From a checkpoint of a small image classifier: 2.81M parameters, patch size [16, 16].
Rows from block 2 of a small image classifier, named by matrix and row number. Rows with one number belong to one neuron. Each number is 500 + 40 x the weight over its row's rms, rounded and kept within 0 to 999. All counts start at 0. Numbers have three digits each.
After each neuron's rows are labels from the 100 images, of 14976, where the neuron reaches its largest size: "responds to" is what is common among them; "peak at" is the part of the image that holds the peak. Only what is clearly more common there than usual is listed. The data: larger renderings of crowded toy scenes. In brackets: how many of the 100, against the usual share in percent.
# gate: MLP gate (model.blocks.2.mlp.gate.weight, 768x192), inputs 0-38
# fc1: MLP up (model.blocks.2.mlp.fc1.weight, 768x192), inputs 0-38
# fc2: MLP down (model.blocks.2.mlp.fc2.weight, 192x768, transposed), outputs 0-38

gate.199:562470556526477483452606565547482506456489439583439527453509478580500437500509466559464468499480535460488575416566487
fc1.199:482482584466568514460514453504512504462520515533463549489545540589576574512543452508493496453486478404450478596539532
fc2.199:518539474478564483459471534428564521437456540500446492481495537481526443531520478472497458536453497537508456528479514
responds to: its colour: purple (27 vs 8.2)
peak at: bottom left (42 vs 11.1)

gate.146:494403620498421412494537551503502565503525534496505599514438473475462478433552548480503523420491504449565478515531488
fc1.146:562456546453445519530552488486456545493491512570486471460472441482511519513471465506499584457416485492584491539475553
fc2.146:455500533516508486468521564482461467497547556510510500505521550483425528518513509517541481503533464503485491395468552
responds to: pink object (59 vs 28.3); its colour: pink (33 vs 8)
peak at: middle left (34 vs 11.1)

gate.154:475534537499492513470568462507498517483483461551514425496476462517410525480490520512561510503523524487484505530526554
fc1.154:531515526512495424480562463511446464476538504455471562460533512454463491502459480501552475493458509478537454460514485
fc2.154:538561439435504548512488488560529524443490502511522429539437512502464493494525559465513506481531558411504452499582493
responds to: red object (68 vs 29.3); its colour: red (35 vs 8.4)
peak at: middle left (28 vs 11.1)

gate.230:542544476478503513474433531433493510515485508514480561507585539559503482500543538517564573432508499539609537500531546
fc1.230:558499498531476518484509542445516534521585583461474449523479451504514518545450472484493506578486488506455458555494541
fc2.230:471548541470457449484476508511518516460496465457515523476517473515502461470595548529520504461481486443522495532439536
responds to: its colour: brown (35 vs 8.2)
peak at: middle left (27 vs 11.1)

gate.203:448570554508450528473564438486446444522450520525508466501529527525508465507421539487474503491435483484505526506511501
fc1.203:621517504507505549419521558493553463571411546487479498521435467509548503477467503515476512525471444544515461518467415
fc2.203:507447485544514461569547460492470554514525413480537476518507471570406457560506528490444545496508542499468519459614455
responds to: its colour: yellow (29 vs 8.1)
peak at: top right (40 vs 11.1)

gate.752:537530542522433514562462551449515505564481592535560473514534500442426472492475535490515492526468525477457533513483597
fc1.752:504492540535530463558442518510616566471484508465506522469472493555466545453516534516540526474490493479467538537510509
fc2.752:479509479496428538417442492533454476512586412537506463508570463472517516505454485507508463471486466470574490512488516
responds to: purple object (59 vs 28.6)
peak at: top centre (27 vs 11.1)

gate.57:462502481530528567471563457451494451491492449513489490545446448536541460538486479437504462461514511463524493464533477
fc1.57:517430573496493461541482495454551496473531483496558442574521524528509494469510571501491478474475518460512554463479524
fc2.57:462518441509583505506444522452456535456510478515476400526441410497518435495526471494543489491536523495438520542440528
responds to: purple object (59 vs 28.6); its colour: purple (32 vs 8.2)
peak at: bottom left (30 vs 11.1)

gate.79:492439535518475573561514451492499474451496461486529531479549437542520469531534510517441506484560532539482477563514493
fc1.79:455515455458525516568447472489447438531530529503514541464472513563457481465504492531487494515519519484505483487475511
fc2.79:473489458538518579567482534565462475485549457544464531453501477521497563531421576507466473493559524489516591524512476
responds to: its colour: brown (31 vs 8.2)
peak at: top left (32 vs 11.1)

gate.281:414478525508518598529426475512536434561491498448531494500511515573464456522532517533468498498462496471480471472532540
fc1.281:454543512538488500500523518433498447502450466462481419536458555421435498508541468494456507474488491490458464447495506
fc2.281:538507511484461468453542438411493519532448527562497543532487518438551514486447444509553514571457459501578449551483573
responds to: brown object (92 vs 27.9); its colour: brown (65 vs 8.2)
peak at: middle right (30 vs 11.1); middle left (28 vs 11.1)

gate.235:498481479472442524488527520503447527532481467522470524493509419473476486516523497487503472457474499586568468549533535
fc1.235:405519588489554515516492427584507496445482502457522451480480560535461563527489497572511503503521492517473506541460442
fc2.235:490496557404471469457576615528455481499529513523550486499519568528465452475473602489596559506499514490491454497486501
responds to: teal object (59 vs 28.2)
peak at: top left (28 vs 11.1)

gate.578:477538517516504517488569484533516499531478508400489494516460471492531518457576512484495545474580572482495503487487445
fc1.578:533530588453507545544486505511407469469486458493510435489448511650465464474552388434453492507493509496498471506486474
fc2.578:540473389525430473527536486524537535405473473494479436517552583393567510586498569518505517454516448487495455506516495
responds to: red object (95 vs 29.3); its colour: red (46 vs 8.4)
peak at: centre (29 vs 11.1)

gate.206:553381519439420417514496552495491487413519578501447528510490486524432451503425526488511488499480463528509628487507483
fc1.206:459559469452625500404427493451506529464464499531484521515449530516533540548534502446530438418507410422506434449454484
fc2.206:548530575433449512534594512506529488494475455432521493499530476525528458421462584488525615597462596504509541513481546
responds to: yellow object (80 vs 28.9); its colour: yellow (45 vs 8.1)
peak at: centre (27 vs 11.1)

gate.585:487474477464461471460522598469551456451511488517490469530491564516524493449569492526424480493443549458484446516468612
fc1.585:420492507475495516526520444544486497496453426449426497512473479477535505441547564520453562531542548471456511481483455
fc2.585:491517459491551486464473534468538488524506508525515549482465504514451394461473534461498460426480507422499531481520548
responds to: green object (75 vs 28.7); its colour: green (28 vs 8.5)
peak at: middle right (28 vs 11.1)

gate.350:508495482502484495508508524509487493525490490491436500497534502541477453496433492468507506470559465510497479480546460
fc1.350:531478476486464489508526444532490538518483508571421552547485491509543418461423528483497487484560490537515508533520535
fc2.350:486476502556432589524557450491546547500448513551559447564431455423496518485517508524510541492477584489493539474498544
responds to: green object (68 vs 28.7); its colour: green (35 vs 8.5)
peak at: centre (27 vs 11.1)

gate.598:449498406547507520481572487533439481551473496547573553490525502509498471451516505462520390443480501512471459449495516
fc1.598:546480490475461482580497512575511548583540478514514482483510466495538479479578533483520522509499495517426503419438520
fc2.598:452574553535431448529489469474450511533513480549464501515522505500462481430524481456517485535463513472525526547508532
responds to: yellow object (73 vs 28.9); its colour: yellow (32 vs 8.1)
peak at: middle right (30 vs 11.1)

gate.635:514508516491471576591505523492533517570425519521580407529566438503450454457510528472453553573500534498529582546565542
fc1.635:434495566488541377516474525565570556452497491452506509559495490528488507464516488526496472499501482457463522503546528
fc2.635:471500535447483507516480564549473485443547558498480549512550477533445495501492567540517470467474554517471588575531516
responds to: black object (88 vs 28.7); its colour: black (45 vs 8.4)
peak at: middle right (29 vs 11.1)

gate.275:414531547545497492520464512466457481537482474480479449415575473510526507569459465571514519446439531502461545511489527
fc1.275:495474412504561439449516448537520576483491492517491537499504457511518524445544475470525479476526555529562429479497464
fc2.275:416474477514490478526486538476514439510599435470531440466512502478484483491476546518471544419466478474461575501471519
responds to: blue object (66 vs 29); its colour: blue (42 vs 8.6)
peak at: centre (27 vs 11.1)

gate.176:513468510501520476529478505552475511489563527473454495455431462569458523509529528480539501450470470540566453547633448
fc1.176:550520555500449518525573483498525455544510457530458485543484543452484462421512416483481557432467546472470494467498520
fc2.176:408483636498495438502525548492482462528568463545466489535484556553517510502521547535491496501602487444442491529547540
responds to: pink object (93 vs 28.3); its colour: pink (64 vs 8)
peak at: middle left (31 vs 11.1)

gate.539:523466458441523480511517489550479442586483539527528474519522459511467503540530533489487464419519519469504475476524474
fc1.539:509519489464555465513474527524466538516456439487454496528499493477517505492448495506451486555456534542442549463499516
fc2.539:438539533473510438578450496547527463518485481442478520498566490466530478521455449498521411512527473456507513513442528
responds to: teal object (76 vs 28.2); its colour: teal (41 vs 8.2)
peak at: middle left (31 vs 11.1)

gate.443:444423452505532453416497534564496501564521546511517537459539459554510424541470549478548553538564525516571483537580532
fc1.443:433412455483520506439489502507478483539485403532530511462537446545453504537504483549508512496450460457477440536527459
fc2.443:540536549478527513460482553501495513543534505562451486507441524483516475574492481435501568548540511548546489509476485
responds to: grey object (77 vs 29.1); its colour: grey (54 vs 8.7); barrel (32 vs 12.7)
peak at: middle left (30 vs 11.1); middle right (28 vs 11.1)

gate.28:453528521447467526444498508454548514482555488541460550478500559527576460509470571506529423427422411510486486512546559
fc1.28:523468452482488471491434534507564505553495491552453481463442539501495559530420549569510451456407424514430506499496522
fc2.28:465533471498511425493498463514349540551545434480559463547526495487442441584502568481497515558551570541529517493502486
responds to: red object (79 vs 29.3); its colour: red (38 vs 8.4)
peak at: top right (42 vs 11.1); bottom left (30 vs 11.1)

gate.155:435531516507461567497483555504452490512438451504580560461549555444451497549430494485511460519443484493579474487527524
fc1.155:550508560521468540542509542498453420484430518502511518508552445507466516539430437465480450539437438489500522552492552
fc2.155:579504525510537508535468564568538505497524501559446512495458500485479533548523503580541548478526514484468523505513487
responds to: red object (60 vs 29.3); its colour: red (30 vs 8.4)
peak at: bottom left (29 vs 11.1)

gate.706:516479455500500564499411434457469472509490540438532464502538486560491508521497494507417608502448533512553525520573496
fc1.706:481537454499586437513465502563491537568455480531488530446459485593474481479507493492526457535477466443464469524480557
fc2.706:509496460428510537551435545534495496467510539538504526504524479565505534500438552491520466413531549484502581523509503
responds to: black object (88 vs 28.7); its colour: black (47 vs 8.4)
peak at: middle right (30 vs 11.1)

gate.198:527436473537424454498539489458499489518543522467445518488434502461526510489466476453500486471502475505554488519529445
fc1.198:382526535512529580500516459512497501473502535481548502549497443522482466600529512497509550581532441503467531591504509
fc2.198:492524541607592496470467500433470539461470534434465527476466490542493484436502497490469468480491552485492534479460472
responds to: pink object (85 vs 28.3); its colour: pink (58 vs 8)
peak at: middle left (29 vs 11.1)

gate.186:467487481552469498369476490510476555509500501474455491502441525491472425501467509500493545393458477410504517482504527
fc1.186:473425487474502492577526477482460424477463503493529436533501485542421554511544578443499495491547512548473501530491453
fc2.186:468487563549449560512455475540459514463516570466482560471480526495546458488527444536577407507538492431462566463442578
responds to: teal object (62 vs 28.2)
peak at: middle left (28 vs 11.1)

gate.728:562439532506465402436476504539453544512516467573408507510512443505533460475493520441465471485476486468523525508552570
fc1.728:456546508447515523552479564493482485490461437566503505560599484464460452518478468484526493559519514529415452436437571
fc2.728:542505436442526568555503523479424484566539500495512451486489447505489527431465487451487528542447585526491477551480453
responds to: pink object (100 vs 28.3); its colour: pink (62 vs 8)
peak at: middle left (35 vs 11.1)

gate.259:433455475473513406480542578447479508579489517501520511474529459524546456514550497495514503467479589505437420426499539
fc1.259:472403477485489476412497571535486490513541556505548482453491468507471498535552545471498457439500511501530532482619437
fc2.259:486489488455480500531510505446479458484482464430541467479504510607528470526585491470509508508434574459441448467480553
responds to: grey object (80 vs 29.1); its colour: grey (58 vs 8.7)
peak at: bottom centre (27 vs 11.1)

gate.700:519489566501556458440474475473502458452511535460471518523503579511541518508529483448497495487515407490571480506540418
fc1.700:524489493503546456518506530495470574523526466554453526495488537469462477563420492483516456521511489449619480445475518
fc2.700:431571504537557552493466528431489446447593521461473536474481444523524498540544554549487529491513547497476497502469478
responds to: yellow object (87 vs 28.9); its colour: yellow (33 vs 8.1)
peak at: centre (27 vs 11.1)

gate.305:563465534503541516517476518505494506502479580466497517542456422545440441484528499466473535481468525535468485585533524
fc1.305:453465523440531510559515541488408512480504520484550491513538525551467494508395505499504532497495450473535478454526518
fc2.305:439494553457478472487506335465516455576463439510491454476516483530485545500505491493518455492553492412558516473478500
responds to: pink object (72 vs 28.3); its colour: pink (33 vs 8)
peak at: middle right (33 vs 11.1)

gate.708:467537467497572502503481478546473506472449553451610547563573474518503524483475548504473499536524486485447521483532435
fc1.708:547508575494480487485491520502571559538509498513440508504462489523520491544525486498502539496504472493402590534474500
fc2.708:540498510430538453479481504520511480505584538498572494442519485558415559455409527479524456533539448527549544472483520
responds to: black object (69 vs 28.7); its colour: black (39 vs 8.4)
peak at: middle left (30 vs 11.1)

gate.751:535483556492456486550608490523477544576520508471563536583514453464469468471471542508530476521520420495518497489469499
fc1.751:524422480467506448497529485476496460469463455558536510461529478479493510445501481518472526466524479608523529447451541
fc2.751:515488560556488505553521478516549546553470543511448507543407466447538487547505483489532563485494439505500462445453467
responds to: purple object (83 vs 28.6); its colour: purple (48 vs 8.2)
peak at: middle left (35 vs 11.1)

gate.743:459489421469484488545469467514530536530544461524522501497491504462475521499496546435433492567540448492496515487491538
fc1.743:465544535526499473564434534566588550506415489509550420506488449509556508466514551553471520484534509494421469469465509
fc2.743:486512519545515485497513592503415489518516479478530424459524481487537478512531434452548459483475474483537487534536498
responds to: red object (69 vs 29.3); its colour: red (26 vs 8.4)
peak at: middle left (30 vs 11.1)

gate.125:471508518511483508560521513460465462481512490495500546423562627524479555556554411447518449497480532497466404520537466
fc1.125:459512514480486402522458509551526486462493494461555481447433567495511534478543532475530486547532425504462512464426379
fc2.125:500521535472446507475516486504428485470512487507531510467530516565446429508459561518505494415492531436508557536564552
responds to: black object (79 vs 28.7); its colour: black (49 vs 8.4)
peak at: middle right (28 vs 11.1)

gate.152:555479441467528557503468548413454524526520552460557502491527485581503478529491520527509515463442565534543486471518514
fc1.152:480534501509488514483436460547522522453514461500500469440562447436620456447480521475495510427483505583460503601494439
fc2.152:531498500523549506516536460500491488539443476515460529512529502471481443527483480554488507509466451629507464475504459
responds to: its colour: black (26 vs 8.4)
peak at: middle right (31 vs 11.1)

gate.389:531523543470484501517470501420426483523569554456496524517456513503484516504505490546479558513432447456490488507549531
fc1.389:490474480510515551521500478517577512511464477562514496454486532596568557546439528459543496583518523521528478572472447
fc2.389:491495482528527434408551528476449444531519568494471528452502533540451557544467526514517509475516618489476522475491447
responds to: purple object (94 vs 28.6); its colour: purple (60 vs 8.2)
peak at: middle left (28 vs 11.1)

gate.479:494452471517513513559511526471477509472479437541472514491463535557429472503495517510521549493492528434494521589460549
fc1.479:563433517483500519553456472479509457522518472531451493470504515502472593497452463536444473563392515420480530541498449
fc2.479:520519524556412482494510537438587526536513497497506544465449482469525545550509533545521447396494531394533528522602511
responds to: white object (58 vs 28.9); its colour: white (25 vs 8.5)
peak at: centre (34 vs 11.1)

gate.241:529545509495523554501472513531527519557469567432515470474470480528397501469540473456466519524514590429461541543508500
fc1.241:523515505522493477545507539501424474486536531477455483489483465502536514429494452412495486490440513419511515508517494
fc2.241:550544525440525535477467485435489486499494505531522531513509457490457452561505562398484533522478501500507482561511575
responds to: red object (89 vs 29.3); its colour: red (54 vs 8.4)
peak at: middle left (27 vs 11.1)

gate.515:515479490463498500447409435599512490497488457479576477496587492459514481483478563500519505520424517463524532514516487
fc1.515:468494517478502482521457434535576468513503452493537510460532389421556525502533536513544516504542492493454504517510522
fc2.515:440485499589531451582524515455385475502470562545477549476444511512484522445436494463512534497538491524473521545501532
responds to: black object (63 vs 28.7); its colour: black (40 vs 8.4)
peak at: middle left (27 vs 11.1)

gate.499:502497513457496429481488481471487501548492516559462525394521439573578432483414512477518482517458520537440455500536491
fc1.499:549525591474512473519509508496479499516513542542519593474503531523553479483539499476543503550515490547442504485526468
fc2.499:472507475586474487488555525464488501503503473527502439487529483456428536423470561530534444451566513473508536485550509
responds to: light from behind the scene (56 vs 25.1)
peak at: bottom left (30 vs 11.1)

gate.164:476477481469432509539546423554479545512505440499480573506510504517464451466559450554490494469544524504530529558522546
fc1.164:513568472524494507446496528468513518577512539497494471510591536493427503470472491549482565481453581395558515464518498
fc2.164:454532487453553531497511486540458479475499535487516561509486543567608529497491496510463417450549499523494432515524474
responds to: its colour: brown (27 vs 8.2)
peak at: middle left (27 vs 11.1)

gate.733:504439457533505418480481497566537499495479530491524506448507550500475501552546635546531513407532498484439473520572544
fc1.733:504503435552556495465494512547501496460422508544511478433484509521518479547480560536431542471520472462436495520490508
fc2.733:421531484580493542458513475385503501538443567478512421503461527483495595540507460503414543508493494520433493491520464
responds to: green object (89 vs 28.7); its colour: green (36 vs 8.5)
peak at: middle left (30 vs 11.1)

gate.520:513453444511525507483458507516445558492526544550422512590449539491508456556511545436517474498474482492585420523575537
fc1.520:480540578461512487530532474500551497532443470492569519485541547489526510491469473449540602506523458441505493576471535
fc2.520:412497517460439496502499470430549469452562440571528501499521464539518529564470580587510446520512514491534484489514552
responds to: its colour: purple (31 vs 8.2)
peak at: top right (28 vs 11.1)

gate.512:505491489455520508565498424502429491531533496481509505470466506482497489393542443597474504506461506465496466501523466
fc1.512:563532552535486476505483534526565460428477459479526516542502550485515501506476513541450497512504525506433549492437478
fc2.512:445457574492504479532462506516554524521468527599511424516526500494495504411535536486546433483492404528543496469500497
responds to: purple object (92 vs 28.6); its colour: purple (58 vs 8.2)
peak at: middle left (29 vs 11.1)

gate.602:450481401514512559500498461437483439507542486466512548527481500501447480551483564447510505496485412560520503428529504
fc1.602:497563473552496578504486518533471443540433424549547471534580439532499532492520541540475461458527547500475505489535535
fc2.602:540460522527526434553512541555489464520520542462506504504498519518458529526538470415423558554498398481515548514492396
responds to: brown object (72 vs 27.9); its colour: brown (36 vs 8.2)
peak at: middle left (28 vs 11.1); middle right (27 vs 11.1)

gate.303:531479536471530482565520509516474568536581574486532517462538540524541459496535457436507540496513479530515505537598492
fc1.303:543489454485473475500425438592501402436450496493497522538486516510478483492450551476509468515475506473508539528482445
fc2.303:537561501475462502510532542538560496518554530504491486470552520470455505476465532445456486510544499501518495489521486
responds to: black object (71 vs 28.7); its colour: black (32 vs 8.4)
peak at: middle right (30 vs 11.1)

gate.133:525477470487488550495505525486482452550486456515488497469493532450517495550403541530484453464492434458486509484555547
fc1.133:502489514510500432554566474526529551471455459501504548597489446558541499476581512503553528510514538513506510547530512
fc2.133:482512492594452546489501521481435457509579489463504489482505531458431550498446505505463489519484438501491515543466561
responds to: its colour: red (28 vs 8.4)
peak at: bottom left (64 vs 11.1)

gate.93:402485446508522462464489473433491553433502480481481413478529440477510544520428575458488479461479492453492438470481500
fc1.93:519474501563472490483560543500551475446528475467466432530487572517441453532374515481409520453478501454505462410488492
fc2.93:475504489472511526502422351521494406552511493505461569512505473576550497497503429451591469550491467589525478514501459
responds to: green object (65 vs 28.7); its colour: green (33 vs 8.5)
peak at: bottom left (39 vs 11.1)

gate.331:550519552515476438534464469479549420556519534492462505452555537541473555428542497565515530563443519430458509509620540
fc1.331:471480511548486491534456535472548515520463517514540487563455461453455532533545521454482471450539524546374544441443521
fc2.331:545540505523497494609475506472475441504490497595488554539551531466469555541504481499476564553587476502453536529452461
responds to: yellow object (89 vs 28.9); its colour: yellow (49 vs 8.1)
peak at: middle left (28 vs 11.1)

gate.471:462513429498507488544407458543528524457513484480470461462561502471483506596450479544462469444514465487468511509538525
fc1.471:510459503513513491601514544495502464519463456506568516521550501467481475475445523526506552541463493519502525474512492
fc2.471:446540482467455476443509508499558593464400508545457560537506398478508435580482521521546540469525497468536495575472530
responds to: its colour: blue (30 vs 8.6)
peak at: top right (33 vs 11.1)

gate.405:495583562475501636549591424472499492433559499431467472450497493503501463452483456536500531536476595526451480520545471
fc1.405:476520496464466523460488518501461462513482482509479502522482472455489500488548441521500420509485520461489510524466492
fc2.405:490496500517493492495499524489455532478479526463487505480495456503515526489486558435469493452581518452499554484519592
responds to: black object (82 vs 28.7); its colour: black (38 vs 8.4)
peak at: middle left (30 vs 11.1)

gate.734:542522568475492521498514502547481500533475471496556546537433573506469515425504553564554533475531518530572453482533555
fc1.734:519521465499574486487463471516461551561543564552464486403486441556521559507502457477494571448526460503532477517520480
fc2.734:496560489382509508544476531479466450534481532488478485535471514518463550528534467502483444491426444538486526486485503
responds to: its colour: blue (33 vs 8.6)
peak at: top right (39 vs 11.1)

gate.756:463515474482549454506457498523521488550512539396491500493496577489533484459508480441544464507528487496503419481507484
fc1.756:514505532524472490520537522401509462509527490481539508494495513522547485508487531430543541486526483534418535583488458
fc2.756:420532563497582402503485451502524560494533474542515523433506492506539484479485494570489450510515508506471468400505506
responds to: green object (74 vs 28.7); its colour: green (36 vs 8.5)
peak at: middle left (29 vs 11.1)

gate.214:483479482490557516513470503511539506529474539505511551412543503437514470610469488483510449508503493517489455519587575
fc1.214:495504525455411561484443505422484466448473464513485466493485444418563457513427500522491424478491447516441578495528467
fc2.214:547573579392473498469512527561444518527483467506539492508527463503450528419498529439492559478521557513495506529556542
responds to: blue object (91 vs 29); its colour: blue (46 vs 8.6)
peak at: middle right (28 vs 11.1)

gate.502:435507541503579493426444436511467527425520485453436535422514518469453484515462495447441502473464447464490470491492464
fc1.502:421538531519488510533464458602540477469489497457564498446525476477440511503517516476498585568536508544449543491550442
fc2.502:526460452501525512507476534476518549504507533516510511495484451489603511437461489479461484475567500442468516495462564
responds to: its colour: red (26 vs 8.4)
peak at: bottom left (33 vs 11.1)

gate.77:477484515468512548532526535488451581545532487526555503551437513515513557542559517469458461433555477469508485496560550
fc1.77:488592558486480476490439512492507452494466474493496532522606473536530449464562543491548554600549485523465514514483496
fc2.77:475469607491468508538500467454510531469530447473499467488389514535532566510554452543410456464461500489495520481432459
responds to: its colour: green (27 vs 8.5)
peak at: top right (40 vs 11.1)

gate.17:542492433471554409544435450557520553441551491547468501463510480556526460408525509413503511528525445546490535485504524
fc1.17:537453438457468498482452459517488482521481539555523460467527430493443500482441485554533450496518503566567554574498487
fc2.17:523446518547506545510562513502609568523529454467502491517471561465501564535515504507478588474508438525502451458537401
responds to: yellow object (77 vs 28.9); its colour: yellow (31 vs 8.1)
peak at: middle left (27 vs 11.1)

gate.369:460505484510484509478433522516474500483553480460518501472498474444496496486505445558541589507437513451489505436509464
fc1.369:527432533531462543541539450468480515490522520502490498547476471511481478439542467535444470562476513523460494548525529
fc2.369:532551535459414502452527507488562494463469520545472508448538391516514447538477455546474565539493509444459533512482533
responds to: its colour: blue (31 vs 8.6)
peak at: top right (37 vs 11.1)

gate.577:519529520504439525519466533499527503524488559515476543392506534536492492544452496487566476453539514519526498486584450
fc1.577:536502541488495520562430574501534515443500559539548584530505474506532508489492513446579531553498557525449523559513511
fc2.577:494510496520443462531494463473558408555490551479524500522516477494506527480515461477494497498507500535509515501461476
responds to: green object (94 vs 28.7); its colour: green (57 vs 8.5); count: six (42 vs 19.5)
peak at: middle right (31 vs 11.1); middle left (29 vs 11.1)

gate.217:528452543439477468480586468501549555461546555486512430470457466543501495512530499533444573457520488465573539482558462
fc1.217:585454452464445495492501501491522572537577528517502534519493568504572524516526475524538531501487487434528539532402525
fc2.217:483531495530450438600493523508465503515516464443511504514506569402473519516494413495503469473501516466513468467542463
responds to: pink object (58 vs 28.3)
peak at: top centre (31 vs 11.1)

gate.362:483490486490472509467511586494484484516523522492482499503548576375491432574471502558533490487551460564533491470589463
fc1.362:597548517475552472468540504465400518500582593540451592479456539511472523463551485421538501497499487471538438461475529
fc2.362:503493440552506522514512522471469455496517524436531443505498524492549530515550495536384556487484554505459511471385440
responds to: blue object (93 vs 29); its colour: blue (57 vs 8.6)
peak at: middle right (28 vs 11.1)

gate.603:515507484516547562496496526498487485503499486533525535499520491533552529504528511469429498456470545531468508452486540
fc1.603:500489511515453459480473440490474519512465464453488458470455527434405458502451428444480536494474495405423548411472517
fc2.603:503533512567542460496502484505520499552454511508500482585525536563526492475456520516536528555506564419474523565490549
responds to: brown object (78 vs 27.9); its colour: brown (38 vs 8.2)
peak at: middle left (31 vs 11.1)

gate.698:472419413476520479519430464484437522483483457566496505453524486532475551525486552452446489514484501525519580451542573
fc1.698:499544503519514499503522484437465501525499512466405523520489461483497484503450420500489461481458515513483538542440449
fc2.698:556530520522592485553492484508449466499490542484530534457520511561496504445488434486468594500500462501463571487472479
responds to: white object (67 vs 28.9); grey object (60 vs 29.1); its colour: white (38 vs 8.5); its colour: grey (31 vs 8.7)
peak at: middle left (31 vs 11.1); middle right (27 vs 11.1)

gate.89:460565433504523476479443526442498425488428471565399470526544504410524462524470491550502466466484458542516524484551472
fc1.89:504551542479499508529542488560538478532514467557469472507435540494542612502542520530479565528530454584530528526600605
fc2.89:492529456539525543509476536406456549449538465513467491479490449540515504503461501472518541507479555463470538540497422
responds to: its colour: blue (34 vs 8.6)
peak at: top right (27 vs 11.1)

gate.309:582477476481520526478493502462571529527526562455480458521466451499550493594456529465534521542450482490518502514597491
fc1.309:502538492536448465496538505517485564463535505546498568509599572541541485447519509475566548433552550508470499524440551
fc2.309:524495395430600464484495465484520508517503532551480431431484455486533492524468460495496506568428500490475567563456482
responds to: red object (60 vs 29.3); its colour: red (28 vs 8.4)
peak at: top right (32 vs 11.1); bottom left (28 vs 11.1)